config = dict(
    decoder_norm_position='pre',
    decoder_drop_path=0.15,
    decoder_connector='mlp',
    decoder_tie_embeddings=False,
    residual_init='none',
    steps=10400,
)
Rows from block 3 of the image encoder of a small image captioner, named by matrix and row number. Rows with one number belong to one neuron. Each number is 500 + 25 x the weight over its row's rms, rounded and kept within 0 to 999. All counts start at 0. Numbers have three digits each.
After each neuron's rows are labels from the 100 images, of 14976, where the neuron reaches its highest value: "strongest on" is what is common among them. Only what is clearly more common there than usual is listed. The data: single toy objects rendered from many sides on busy backdrops.
# fc1: MLP up (encoder.blocks.3.mlp.fc1.weight, 640x160), inputs 80-159
# fc2: MLP down (encoder.blocks.3.mlp.fc2.weight, 160x640, transposed), outputs 80-159

fc1.91:469485511435496519497517529526509547514457458463477512475537508514493487495500517531521464459467504477536518466503486501500561500516446509484494503476523496486477513542514519494526466519513483551519486540509505512472553490519496524523489563
fc2.91:546473553495534479502480461504509521512494487505523482535468500497569471536426557521567487523532507492474450496490529517493486500546497517535475470527518476488509510488500485521474468481506536503521514541492535493480529487506537494477538520
strongest on: black

fc1.321:459498521520525471513485528475494498535507518491505498529501516506461491484493501491501493525521504486498532466454521469510464517501504539542497519532488457497512495442446473529505482502515499570483521485498462517507497521476519502493518467
fc2.321:513556532512537522530487521496494523529509502496450513484516492493544516496560477506465489487507462495487519519552516472463524460520479486498499543482535527494537473502515513460466484527535500486484503487498520460484473502534501478494477520
strongest on: yellow

fc1.158:522486519510482515501492456528496489560492511498487512468536537476520544514532494525461468455475509524544494476468478511488498482507463466506468461520471473528511491496480463476520495485509473477499468494467477498497472458493468494468507528
fc2.158:560485453460497512464457564545510492496482505553465471497468521497524514508507504507481505495502458478503502501529502510526473514500533504482486509500483466512480525453436503537509492492470525486484498476513526527478476541490500505464494506
strongest on: purple

fc1.596:471475535493478486478483506541480500528495483490478494484497489502501486472487497528485488477510495479524469456455503464532554508485491542491486514507486497514436488493453487505484458512495487491526510440489555487452449463490514500498502500
fc2.596:538546536467549497525507490501514463479539472499514491466514522480514524508449503457539536475449493501474458497472502528517469490438480548505521491521541470530531506551510463515491511503520496490493507504479500509486497489471509515473520523
strongest on: black

fc1.109:539535494485541460484497500496474514525468466482502570532548567525490519521539523489548484504530539513530471466475518514529490509504530487506504508524499499527481531490470475483478496485503466446486522541476465538520471472536547538506477456
fc2.109:516473470494521499535491493489504497482474476518509435483515522512484500475495484545472530470528543520530485491502482453518537493545485523505516499458492469519516483499466517516494483479489516520521452478513468503531507515485458510556484511
strongest on: purple

fc1.298:502467454484495491510498539527512491524451465512517477434498511480524513549474461483501501485443516507485512508528519540545515516493506467503485532491479485487516524454492501521462459477522464505529513495505534486505521493465528485526509528
fc2.298:512502487474471506474517490498494481516535480509442545430498478478504472502483469501484490501519554502499545505477511507530516483529456530490495504495506506529513488500497511483492472556470477501475461513486519520487535466540490517476495505
strongest on: metallic

fc1.346:476469545494499500558488528525467459474487515523503500479490524538495490495522483514525526497505459480467473500487462479499504528517507526459521521450502560486473495501476514523506514484500488489473523444457489496535505514490530483478477512
fc2.346:492503514501460512517477520461523479513495523481470490529468484476493537529485527501522467500464529506507530494483519526502474499524526514507520535518557497505525510502469490476553440514451531544510495572493514508490502486520523508544495471
strongest on: brown

fc1.138:527505463507535506507488533473508574510530517482511497496471475481478510493506489505496485466481515525501503485438492490542492496498509499531494507497482485471473539483538485451485530452482482529498484518526476451566496495553480484458511505
fc2.138:499485485483468491487529477516499477465491535518499471446521519476524499546464524474482510498495466460492501532512490521507497496503512523528461522499524471471483528462473545514475481551486540460513504475466511505476507487502538547519487485
strongest on: red

fc1.455:515482513514482467472529487506500496466487518510506486498521453492532490526478484514480518502457516490500512515496508487488511457516561494452523485469506538480554526525423508478508500498529512517494483501506533524500466501474474474507541503
fc2.455:480507500528515522510451514488501519511474488483484512519492510507516505473562478518499521481470492475549523518478481510498552523495526501493499538513495507504450454486527532522521503490535509507530512521510527506470510514492513521511502494
strongest on: grey; white

fc1.261:474513505473499463481468523535530498512530468523491472513482474522512497506508538532522511517480474539527500475509459452500546493484485500514494529477518499489506521476500486499441474490438518484480486485489466483536556531530542479486476524
fc2.261:498524507500447503430523489489446490519490444476449492532493493522485490546473488531475500485526479490479482466495525498451510551552470468480462477506534522528471481483538472474484497499497509502503502502514495486483502494503539510509490455
strongest on: red; orange

fc1.41:449455489491489472493530510498499512485499498461482476547552493513469529491528461499535523462523499474510518506508529446453506484535534535450482497491446500478488506487480477496531484473547525503498472512501506478455490505515497501525463513
fc2.41:519501518498491533485496510533521497545526526482482497509479506548496510507506499478522449472459553467544485500520513506531471521469510497512521498519451486504501520496538448507497478457443488448470487480498523498520507508490485530443533509
strongest on: purple

fc1.0:524502506482474529483513489493480534452487515485506506502521520468477494490484530497468552448533484482493454466511477484538492541479490518524478462511517512510503499507461473469521506467506504480512468554470506507471516491508506549510533445
fc2.0:517539513484529471467538487557468515493477487504496520470501523527483499449515481505549523486551483454503510508514478479511509469483481484454445477515469490464511501476511537490492481504515484501475502497538549535502486553511505456503477533
strongest on: orange

fc1.250:520480458492522503534474513529489445515472504462464537487505482503466510508512480491543508486467512487538460499494542469539478477518526503505526487472446493538485510493476518516498472506499499514470509515494538511482495524507502510529473514
fc2.250:534544480483505511471536523495507487510494493530491485518510539493499487511486524526535475452494512565511508475514539536497477531486487482503507509490436518507561506496527481491492496511475503435490484529488484532511511502529516501502503485
strongest on: purple

fc1.400:508529496490500496465471497502473478484478523492518502470499490501497542501487464535508498499502450490530463522477456508497473537470489543492516510510482500506432459485488499549494532510494482559510450524523529525460539537491510485518476482
fc2.400:482471508525485477518535508523520498492476531467521417503486496479532456476506458522502525480491496489500516488555477537560504474510477498540474469489542527498510500526483486505489475479473456531472474491538432498444508515514472479506493506
strongest on: blue

fc1.592:477510505498536473508469507520504494467444489513487523489501522518496498541458521535516511516472518482493470515503470477487486458537473517547481488467524532462499465515457531472479560519498491522499486523515493514436531539439528482521483498
fc2.592:499517480533491551544491491458484542499528509490532505530472465503497503480477471520523454489450485448473522496455519489530516509512453477494507490534480483487481506519530462484502470491502519481512536450487512522530485517473509525518530513
strongest on: orange; yellow

fc1.428:535539513495493506463544478537499509560488535514481473524486528505514490465519480537475482510507516512479509529524522463504486455470532501492508509481528490501483540503491495525524485504461537533507518473508471579502510466474479521511513474
fc2.428:498515502496459489502476527526468516522489501527502523463498510509474497513544461471520465501447460465519478480530503525455455505523442527508523529502486511484444457495468489475492549507533510529488519483529509500492471459575471504564492504
strongest on: green

fc1.388:493501554490478516534470497484501511482499490518529517506464480539505491506480546455529476471506546452503536518503505541476491479495514465515497505494525484509509501487523493517511501494493536515475535527514519542438504515528504511525525492
fc2.388:461503516511482518491453463485501512507545470511520475506534518518508528463476492541500522536507493472536488509495524513533492440484536546502499505482502502562511496528511521494509478508497550467469509550510559464533486470509496460483507467
strongest on: teal; yellow

fc1.404:477450524460502477482475498461515519511552480485505505467487517491499466502510537509524515473460509470439496515487510478492485501449473542485514523504490472558517477505493463517488489497473476496547494489506551485533537500523514507507526539
fc2.404:509509510475513500462498510524495534552498464454518535520498471500513483449515522467470521501539480451546534486507466485535496476486522462498487513501490510505455528522513484487465491486509500515515486488544498517497491497495479459514484486
strongest on: white

fc1.331:520494523479474501524511463484471525497452494474549501471489473458478541473526501509498503479485507577481512489520478508454507555523482518493523476519492485476502499491490494520507525539526517524538529493518472528467487458532567504536530527
fc2.331:466476487480489550522548500461521484439508527475482483507508513524482528557507506516562523503479527492470514503512482474555493507470507449469515485512525451530539489472476519481497487463508508486556517524462523463523494491488524466502500481
strongest on: metallic

fc1.330:507473491524519506462447426512476499517496525481501463511517479503503525489492503488453517481516499488489491480488535490487471515461523497483489443513514490504548488480501523479512504482516468449474496524463462511528486534498507477518457489
fc2.330:527511467496555492463543523490536498498496533530489487508471532504491528454500525515526492497488529474523505550481453532474504504486488482513515483479530482515547463448500514545529476524528491501473477507518470502468525554478486511528525529
strongest on: white

fc1.555:531526473513502531507530491494477498440502481482502539493516531498455498488503484491486527508491519543460482427514485520497494499537473524527461509500505483493509506503499492477503490503537486512450485482494516490498512530501512497509489505
fc2.555:526502528468451487471495514556505456478531528489513506523484468514464479466499501463496540458490523496485519473483520444501509490491481480515452479472481497563464492506525567475477494504471518522540509534489508494508494508484525493519533466
strongest on: yellow

fc1.607:500450535473462510472537503514478506463467502521449443534500473497486496490482499497553511448436482492493501475516491466479535515468518517495488518466471466474499514555446520492504497481537490488534516515492543476511499488500519479483499518
fc2.607:464505472514550470529478487452484543540513529516478518536490486488492504494526472505466486540527484527495499481528537468500516478501523483506485484518510526510491501456501500538494509487505495521486498566513523513544483460507491479516532496
strongest on: green

fc1.230:459494520482498488509523459488487479542503476491474506485475515500514531569531494479506465497505478479487536478505521493518440508456469518549495503508519422496504502540518476445482526480489514489509465505477504523523504533508512531490503471
fc2.230:519527515506501536495480544503470511521547453487480535511414496515493490495530530504456494467511487509472507507496527464519513510557478529509495493494518511510512504466480523530509492529549517496472498474564553475495510451501485463532528493
strongest on: blue

fc1.567:467467546517494517467512521537481549528456526485494495523493491521503490495551471527514518486494477425531522481516510485505473528488516471517475466477488534519465528531519499506490489551478512497572505507524529510497471500570480518509542508
fc2.567:486499496465541519478535454501499492506498499548511525560500510495489512500510479526519494552489510458528522525497507505499488489540530509512492496483508531500509434496504499583547554522466493475487528465511495447495548502493504463529507548
strongest on: yellow

fc1.403:502503516491479479532457461538504549531488514513513519467494479505479476519467489493512524442494508512511510514483513471488486551554473516471527499474511510488497483512516512514469503440512500491530518507495509473511438457550471464535524522
fc2.403:460545520491446489497524494464502508532450447494484516463502536541512459521499505483463554491534479492520470441492487492534508530497532522500498513520533530527508508485469537503527487515459522491463504482535468457472540490534476497505504479
strongest on: blue

fc1.636:511504497481546489500490523524486497508436478522448489491503496442490482450485504503505483515481462481528470498517488503426513510511533522533480480530461520507466454499525508493501477486463532454493498522485463547494502526490483478450533518
fc2.636:503526496536465469532503508502521527499511519471496468532476518482534545547480520460516519478493534477487519467527452473549494510481547488486517511491483533491509470520504521473514465455538500489477518510518441493483492500473490519506463497
strongest on: purple

fc1.351:479503487562502442501542531522466469514530496509445471480509498538536556509502507506519512489514455529550467483487524518521521486513497528525483509483485481523502534484481467475502475549526526489478495535454478506485468536493531488521433525
fc2.351:475510491476506438530489483538508466485486518491493526510546554517516504458472528492500494486467488476544478491506529464512495506481479505512469513483514511498450521522517507520477505480443533509533500501497517501486492540490504510504488536
strongest on: red

fc1.438:490494480481480505559456488479442452524497497508525501487472521496486496505508483534500525463495504513506489511516538520496530516536487441507521476474498509524516508505496462514485492511534510500481516460530460496483515473483486509518507532
fc2.438:465519526497459518457507506520564456488454507496505443492481514490525507547499462468555529468486536539478472518497469505521521458527492495509498524501470496523471473494510521490518472514497511475536483509509511521514450533483490493486475486
strongest on: metallic

fc1.594:495538484472478500522505487480522487481488503493534502487504527464515483523495488467548523490522500498498541512509501501510497532522438481511489515457520516486495513559499518498438480538517511502534486469561511491494541497531513477539495509
fc2.594:543513522531453509499550481552518475526487555471460499492527488500466529462495485554480519491511471548489545501502461507496526490453508521471490526528474534493517502518491542506504524483511494470493509504468499485471496499524480521482524534
strongest on: pink

fc1.484:466465530530500511459500499508497505494502474498547524482455537496516506473483501506498550505533486508532455530499523525485499474532518521513509484479536515505521508541544537530514484472476508450502507486484488524512519484536444532486500478
fc2.484:491541479460479534441498513475459473498493494507465527493524504473497537518522536501478502492511450529504495478465501567550441446502504478513472516525484451487534488514490512482486503509490519495486521547512546505499504517510480512516445503
strongest on: brown

fc1.547:463503504523502491507481481524478493461488514466517498494501517512536464491486516474511444504513479473521528508530476518515502476455496497495487499515501573515500474514483494442512497538492494553512505534492531506461527474459478461509558484
fc2.547:500518479525502542477475492477496522468509509464464514518506465468526493447470492531523521466534471509515490488524477490481502503487473506479492571538491507512537448555484497473544487490517489467547508521482497482519522486484517529526491505
strongest on: red

fc1.608:491524517516497506514532513482474544526475474531472558552468499487484486514540509515499496466505474503549451446490489518514457436539520512521532482507496455495487547532469534501498509470482500439531510507510463505456507515477509500502478494
fc2.608:511505492506480502513478535483468524497550468495498463543491478477504490477517516495517487440525494525502475456531513521510507526544552495523460490477509480508484456464486506467499480483481475475489536469473484490499492485511474477521501549
strongest on: purple

fc1.402:464478486546484539474522511519466477516497484483493515493539523474481489517494531466511496509486471459462479544512484489482508489491473488510486503488506522505532511502494477515487504482496487514466546487479510494517505534477486525512499470
fc2.402:513546481459520498474497518488516484449533485546487481525481527505490490539506490462460503481458495487487474530515519482489466520473550519471467482411507523520507511508506505520544454487498485489527472455490510499482433494492531512531515513
strongest on: orange; red

fc1.561:511489516513482529511530516572532518504482546495498487513466536534479512462543490512493471548446526475532539536481518514527492441496456485471500497537527535507503504522511537465481495483523494507476492509498529522494507501513502486483498520
fc2.561:428515495481545534482489523500488481487479515438514500520460503499492485520487483514452517492497492524532467531501535472515484510520504516487490462523454543476504445506448500505474542512498524514496477446501487499489509503486485469507448472
strongest on: grey

fc1.120:548483504462533505472505495484514497495491454467475532523535464504492506467531489488519511521458509539488512491496497536462489497531498491508487523479562483471507530463507538476499444431529522469531514479493506467494489484480504493486474464
fc2.120:481520490487474497453483507554456488535536490538464486509520486510527465493544523488478500550512506518509490530517490466467511477475464504512550498460464491516490504484476466499493509487449469509493497510555500471488505496499533481530509461
strongest on: metallic; grey

fc1.398:490508506497520460520476487526463529500478499464508506495545466521484517478501525491509491505488498465517511513485537469504489503525531444501501528489494497513484527537492459484557508487522503489471483516485538528475479468460518509530449493
fc2.398:470508508490495506457504458472521494479527480535527494460507538494493517501477549469502499487467486529483485502440499511430497423519467514503498506526496485500488466500491520483521519493475548516482507467504473508565514511482517518514563508
strongest on: red; black

fc1.518:454525512489509532529508482496478517557554482509509461527529525508542518485507469515530517468528468421488506504495523499525499482464488452511496512525506501500520487470479495459523507499494510489533524531529489488524497483487486520522476509
fc2.518:516503508473517494460549461527511469498538502517465494464494543468478493480530500506477448524491489502481507520482523455536489485504512512522518486471536504499516525469515470539564541479514503519494467516516517493492487480471458532484510518
strongest on: teal; green

fc1.303:511493527540485539498469496589506484515545492546500509459472532514500490480542502520528468513511450497516509500496489499519496466525516496466484476530526512426500534464490495448545516530547481494498503539505517477526510483488540486471510511
fc2.303:505539446514463534510481502519492470517470531521504510509539476528461461482475465487505520478490493525525527503528475469442507545497519538527546532494480476516526465527490489478504479476505470488512483488478501542457508498500530458512502464
strongest on: white

fc1.372:522446503502494515526485460512499513528508537517498485501515472472493508462498507531499514442447470490551515472486495484515507479539523483513521485471524520491523527517519525497500526520508493501500533543548450509535490479520535493464445492
fc2.372:495461495509530518504451518509522508487506505465521472471461500481459496529526497496551533535506483505533457475521481466500530505475510451513529530498525506467525505535492444517530504489532544505471494503451508488520487543527535488476520529
strongest on: grey; purple

fc1.85:510478488487471544526520561498487524482540473494503522512497545511514501534495525452483519557523503504485527547530517536522527495479462530497473513535456550487567473530523522508517497481507526533509496522522483506496507532538496478550482495
fc2.85:503481455517510525472538497525488490509537469448458514517495468490537462464528493521472461523488481511536526499551451530487513524520528490497500525454522541482459532485513501513474495504483516454515531466489511492475516492498477520555488499
strongest on: blue; brown

fc1.429:500509500492496467510490482503483479514490455496503464493507494481530564497489497521485510514495406453499483509494512538502489483531525510541522540486516502545503481465528532498514482472502480515542532523514553492489507500488539536539478524
fc2.429:530467520511501523475466524520488510481503521521493522540528496456496443478469569498476468504507477489487484484460523474520472480500494530489476532515531489528508546519521444535534499535528527506473509512557487482506472526505538534514548491
strongest on: brown

fc1.482:533479507526502498488504473459469494506502469442504482508491497492479527480497495535524513507504473517463500514547530494493472504491508510486503443479513483548522490522477506537515454490537506484523494487475510513502526449560513484491495519
fc2.482:503476495536543504503469480428529519454503593460497481515499492487517487478473536475494474515476479460491474485478463492456493523507491487487461517524514485469500464521442487485534496495484531470504532528516520526508496503486540461542511511
strongest on: orange

fc1.309:472488512512501486484483462531459546469512485493480481482486483454502515508467524507536468543523467495490481505486504521504517542452504526520494497517525508526416475476479503482513486478506504561503519451474530520524544492497492504488529482
fc2.309:479535499464526502528481464499478530497473500490480462474482560526508503478511540503490486460550492490471488524515489527511471523475524474521508480546477538515507500507539504555514487489486436453523497527528475533473538525510496503508452486
strongest on: black

fc1.155:496510461496569506507511502507524537501468490560490542445513488472505493466529514491468471535496526504487527518488476505529470510558497509488497518442504464494535471522456507509481500490453473563518491497518486515513524491534513553516488507
fc2.155:484489467496498503459501466499493484499500499478526477517484514513501491540477525486516491510486519514516507511497491500533488535480477557549496465480547491529532477525525534506516483483492527496498482503497498518478518494500510476497462538
strongest on: brown

fc1.551:491511529497537527539542545481501476487520523555495523500499504525519476496518549532503504450523532498493511492514501487541459510506475473495498529529482471485458508509513547512544490483493518474471524518516532537542454519532521520489497473
fc2.551:497512489502494487490455477527510517499529496503486429486480499507529531462471500509505482526502547504541491564495512506510492464503508510474514519514539511470501488481477489439542504504497491525508500496546496519486484511449491427530520510
strongest on: blue

fc1.336:507523540498486466518507555494497505486495480498507554488528493482455497511496490482528479492508505487492508537490460497558472514506470510527450468481521580523478499507518522496545544487499473459498500514493500499556485451503475459534499467
fc2.336:477507458527505503499469503485494520504565536490533510466523446545500506510451498499539488465430497497511500505533498486496499478526473468508521478461489500481532459506500509447486492542535508489505461495520475514455506492503501486490497503
strongest on: yellow; orange

fc1.304:482505481532473444498491510485512467531521504525466524500442493493504473512501463502534489502524576520479507487501509497499459486517524471476470530482473544476521534491506505476525481464474535522491477495492486505527511509476532535519514524
fc2.304:511507517506452523470506502503510526477511531511527478503536527482515479499472481531502524520480485489537519450495442501521502439535519504482488516453484475521510486436516514518500518477478493523476474470506491484455461437521501509473496504
strongest on: orange

fc1.412:492477477524501499510501528552531496499480531493532500518525533510506484524511565476518497508511506492510483542488465501496474506478489534540529556541522493542532480516556506513495475511504481547519504547537500501468520474490482554474501447
fc2.412:501523530529520537546471487498502483488514559465484505504496505505488485504533551495503536506507426528534518535495506512477531516502480507500483456543504505536499488544512496514507498459453517507470537492499512530501493470508510479489529513
strongest on: red

fc1.62:520472499476530503449515526517475492481484491481504507533514524527487511539475502455503515515493546511531498507524427447508521515479493553490472487509535478426515527531519489492506485524517482500491496522486528519520503459486507501529501516
fc2.62:477497527476507535499504518489501487530514483511448497508477519457469462459521489561481487500496486533506500529562479552500516460503504504480465510492516503535526481517508513532535494464498503477515526476492470490485530541508490483521442498
strongest on: brown

fc1.281:505489501524519527494485486535495456518538469515494519499479530527460476500525492476491524472518492489527528521515493497528531504513511498481474492502483508501468553529536504539481502549465497457467494523544478480529496496500475500513457501
fc2.281:495473482512512522510480516517499451507463517504479523518492483503468546514451471527495481516528480513524486507478542549465488513471485479523491500521535458536475495497462534461500535496494504470468544508540507486522505465510460489480547453
strongest on: black

fc1.189:552503485460473538534539476500553500517511526506507489552562532536472481501549558475470507501495506504528496497524482465510475499501503532542527518490531509483477515514528459494496472516534493505467520514536527472506538514476500503519534511
fc2.189:501477516527522493490436508473475488540477526498515524507475482475451488507526460551486509538550496511517521506486541530542443492493506484502504526506491494530485499489534486537538518475536522571521494508497495475500509521548505519512467484
strongest on: green; striped

fc1.159:522491526488452514517456515540518460529520443454476518498515494509463478524489515541493520480458548498512446476505484515482507506516490547497485520494519498499452471506538482513513483511464485488508516552529501488470514509468463513516559489
fc2.159:514502480462499494529530521468512538497511510514528515520497490518464499543471463458480486497529467497480491501436516488503470523517512479503498494477532480507531465510506501474534526519453451527469528451500500472490453482529491438554494487
strongest on: white

fc1.88:514467510468435493479438481509487491480522483469501478473466521489489480527484474524492505472498453448484467523498525513474515519496466523509505493494473540521552468473432468528480479469495481508471495485527518539473458532516466502497519449
fc2.88:491497480492512481491512468506496526483487522490507530514469517506515510514523498499460530565529528514466510452506470502552493522505466441512521516513484504519493526515466533514540466477491458500473478481507508537457502461528519493473533511
strongest on: black; red

fc1.137:532518516463490537547461440522466486487528488490512502462508459477492482496545508478528500477483481499487518542479451526464469509518470508458499516533496522492497517477460550504481507457522512506512549488489502518491484496459469474473502493
fc2.137:523459550499502505518521507523515487539535541484503513431495484516446535519512488498471477508534522518452494488459578483526454479490477489497516518496499487521539484538489480500531515506465497541511474480543489481474505478505485515497437471
strongest on: metallic; grey

fc1.50:543492498509483486534510473499504503514489526501502537451474493458515503531495519511529477512473506491494494488507508510511492480518490505483469473473512520527441546546468530463517513520466511496462473507478516505492506505471483480476468524
fc2.50:527491517472531537526488466511454509525473519482419486442484499528522484533535523521474545543533493502520503471547490474501498514466471483502484515499481486529519510511512457491507497502504508453490477497501479509558475490518478505486493451
strongest on: metallic

fc1.294:510506525486457476452525503535507461507446524513466527517489512493514512518473455501480514477532464478481505561513458518506514488506493489497508547469477537469497505485474461511538510496508491505484482486530501494501488434482492503498501495
fc2.294:539532499514509523478475441479500447478506454460500478465530493503495506494521535508440532522490464544512495469500543498519464493474496466517487507491517508506487485517542523504533501524486502519495514525488486504474486479471470482523504479
strongest on: pink

fc1.167:500492539469490507502494477492499478549486478532506507500547501488503466477532530527522499515501522512469500500441442519461490456521473491469498523529521515472506487490479475504464488511517492516478578455496485511454492550488485493510518465
fc2.167:519496481526512500473510497527512479533502473520490521487488494516501503505508489482470518540502517505501493547482488503498539521471477515460517482516517484528498484500458505550513499508475524515453489506469518493508567469540516491548474485
strongest on: metallic; grey; white

fc1.627:535499466500452524500505505515486521570482502458506510554504521479501535504525513499510476534502541484545466539514511496511491494546513501508507511489502471526501492474517504498499506536517544497531437521507520508484525496509491470524539494
fc2.627:527488477539520528497507484527495524512537529551537475527487514523516490525509545472527538525502490439536484527480479473501511482499470523475512482511478511505480524502508474497505467526517481492498536465492461519515498499497530487487490523
strongest on: brown

fc1.411:523499462517465444522478509498503475530449521513484545515492489483507505514522489505559530489472535471516490539491457503511557512520481550508467501459502489531521460511492505483503467461541489488513492470544529472543470487500506513513531473
fc2.411:503501482481490492501537500491509498533465513564476484503501514505450518534473479438512540543504515536533498544496530528525465516524528450459525499491520513487530535512481488502526509499536518519466555518508507464478470517509522526529511495
strongest on: white; grey

fc1.442:511484456516466520484509528457526487510460512532506497494505502498497465514542496504520529510484534529478501531488485479504534475554513481489500484495510487522503548534515495486495524508528487467483488475527554542493475554520492523457494491
fc2.442:515537508519520510541488503516470494471487525529497477493501496492467512513509466494534527533475534460500538484481510458491524464462471494468458521492505504489500476488504528531480496556502510489480479493477531477474489494450545495493466503
strongest on: pink

fc1.283:505496510496468469486426492494522476501495495478474469479489499511477475482489513507487511510553483500510488493504509498486493505504511509498539482491551510476521473482446510507526539464506500547520456526509522527524449524510495469512479509
fc2.283:481476473536516483494527512469461480507476488464498526503455508511506514505481506537544471520503494487463503536509522529493482461473518524513462490482507530472486548514501548478511488526449506493509513488566484508464512518500506504490543479
strongest on: blue; teal

fc1.273:486485507464498496544466489461477491469523494471506497478496554496471503524486517503532468502523510499451499478476530489511498526500499508523434526492517482494466511558513543492494469464487513467524554512422475517495500454529512512508489517
fc2.273:510517505519476501491486509533503506542524487490488527474445509471505502477488496526524466515512452550530513518486491503417541488521464485523526501531502479473515490485476525488520519548465504499457503524522524510473461509487487534497504492
strongest on: grey

fc1.390:502546482473481516521521464485482527504521494471509497500458514506471537486497507489520471500518539496548501514475503498508524426512488524514502463480489506455492539477477532488477451486472501519471455499475495486508493488493529448482446474
fc2.390:453518506454508485484494488489453490482547512477478529509492480527476454498519494516482503473542499501467484514523502485497506479461502511486504511496517492502491460449453486513509500488459500453489540484457517547508515474536515499491497473
strongest on: red

fc1.68:509482533502457472473468534485481468484528491531452469488471494509509518469459492528495492476513475497464523506420492499522519483547499473486486473462498493529477498510505475498501514524493532494463537498475493490500494506443509464527529500
fc2.68:485527511521509470516495470485502545537494530508507470489473493469487505529474433482531519490535499509487486511513486483499457472518515540478508515520513514457495501531513478530513493502511450516493492548504482516468496525484538453506460505
strongest on: yellow

fc1.252:489484475511481521512519469474515495508478506478502520491519509476477485506516516470515515530504477479456493477484484483505481543495510495517475506504497494484446524439530470512491517438472532483500517465481467494492529499488528529459480472
fc2.252:501508468477498519534485485457469533504489480529484472516492483517505462507517475550507469562492484516529485529504506468499476492544503494499488504484518516512503540511486498479490463463546474488498500452492496462506456502485500458506522495
strongest on: blue

fc1.544:472458530496482519510510529530467451506500502498520508482545499489545534556464474482461532500556451492528482523486519506512521532515446507534509482499468492535468445496440483548469491484503517493526512495507486532500471465565496502493480477
fc2.544:524456532487497506579526480470476503480496554530470488538482506536516535534482540490545560501472500445536467495512544512504480492474467494478491505483515535476479535496480503472530519516471467479532505508489523501490516481529479480527500505
strongest on: brown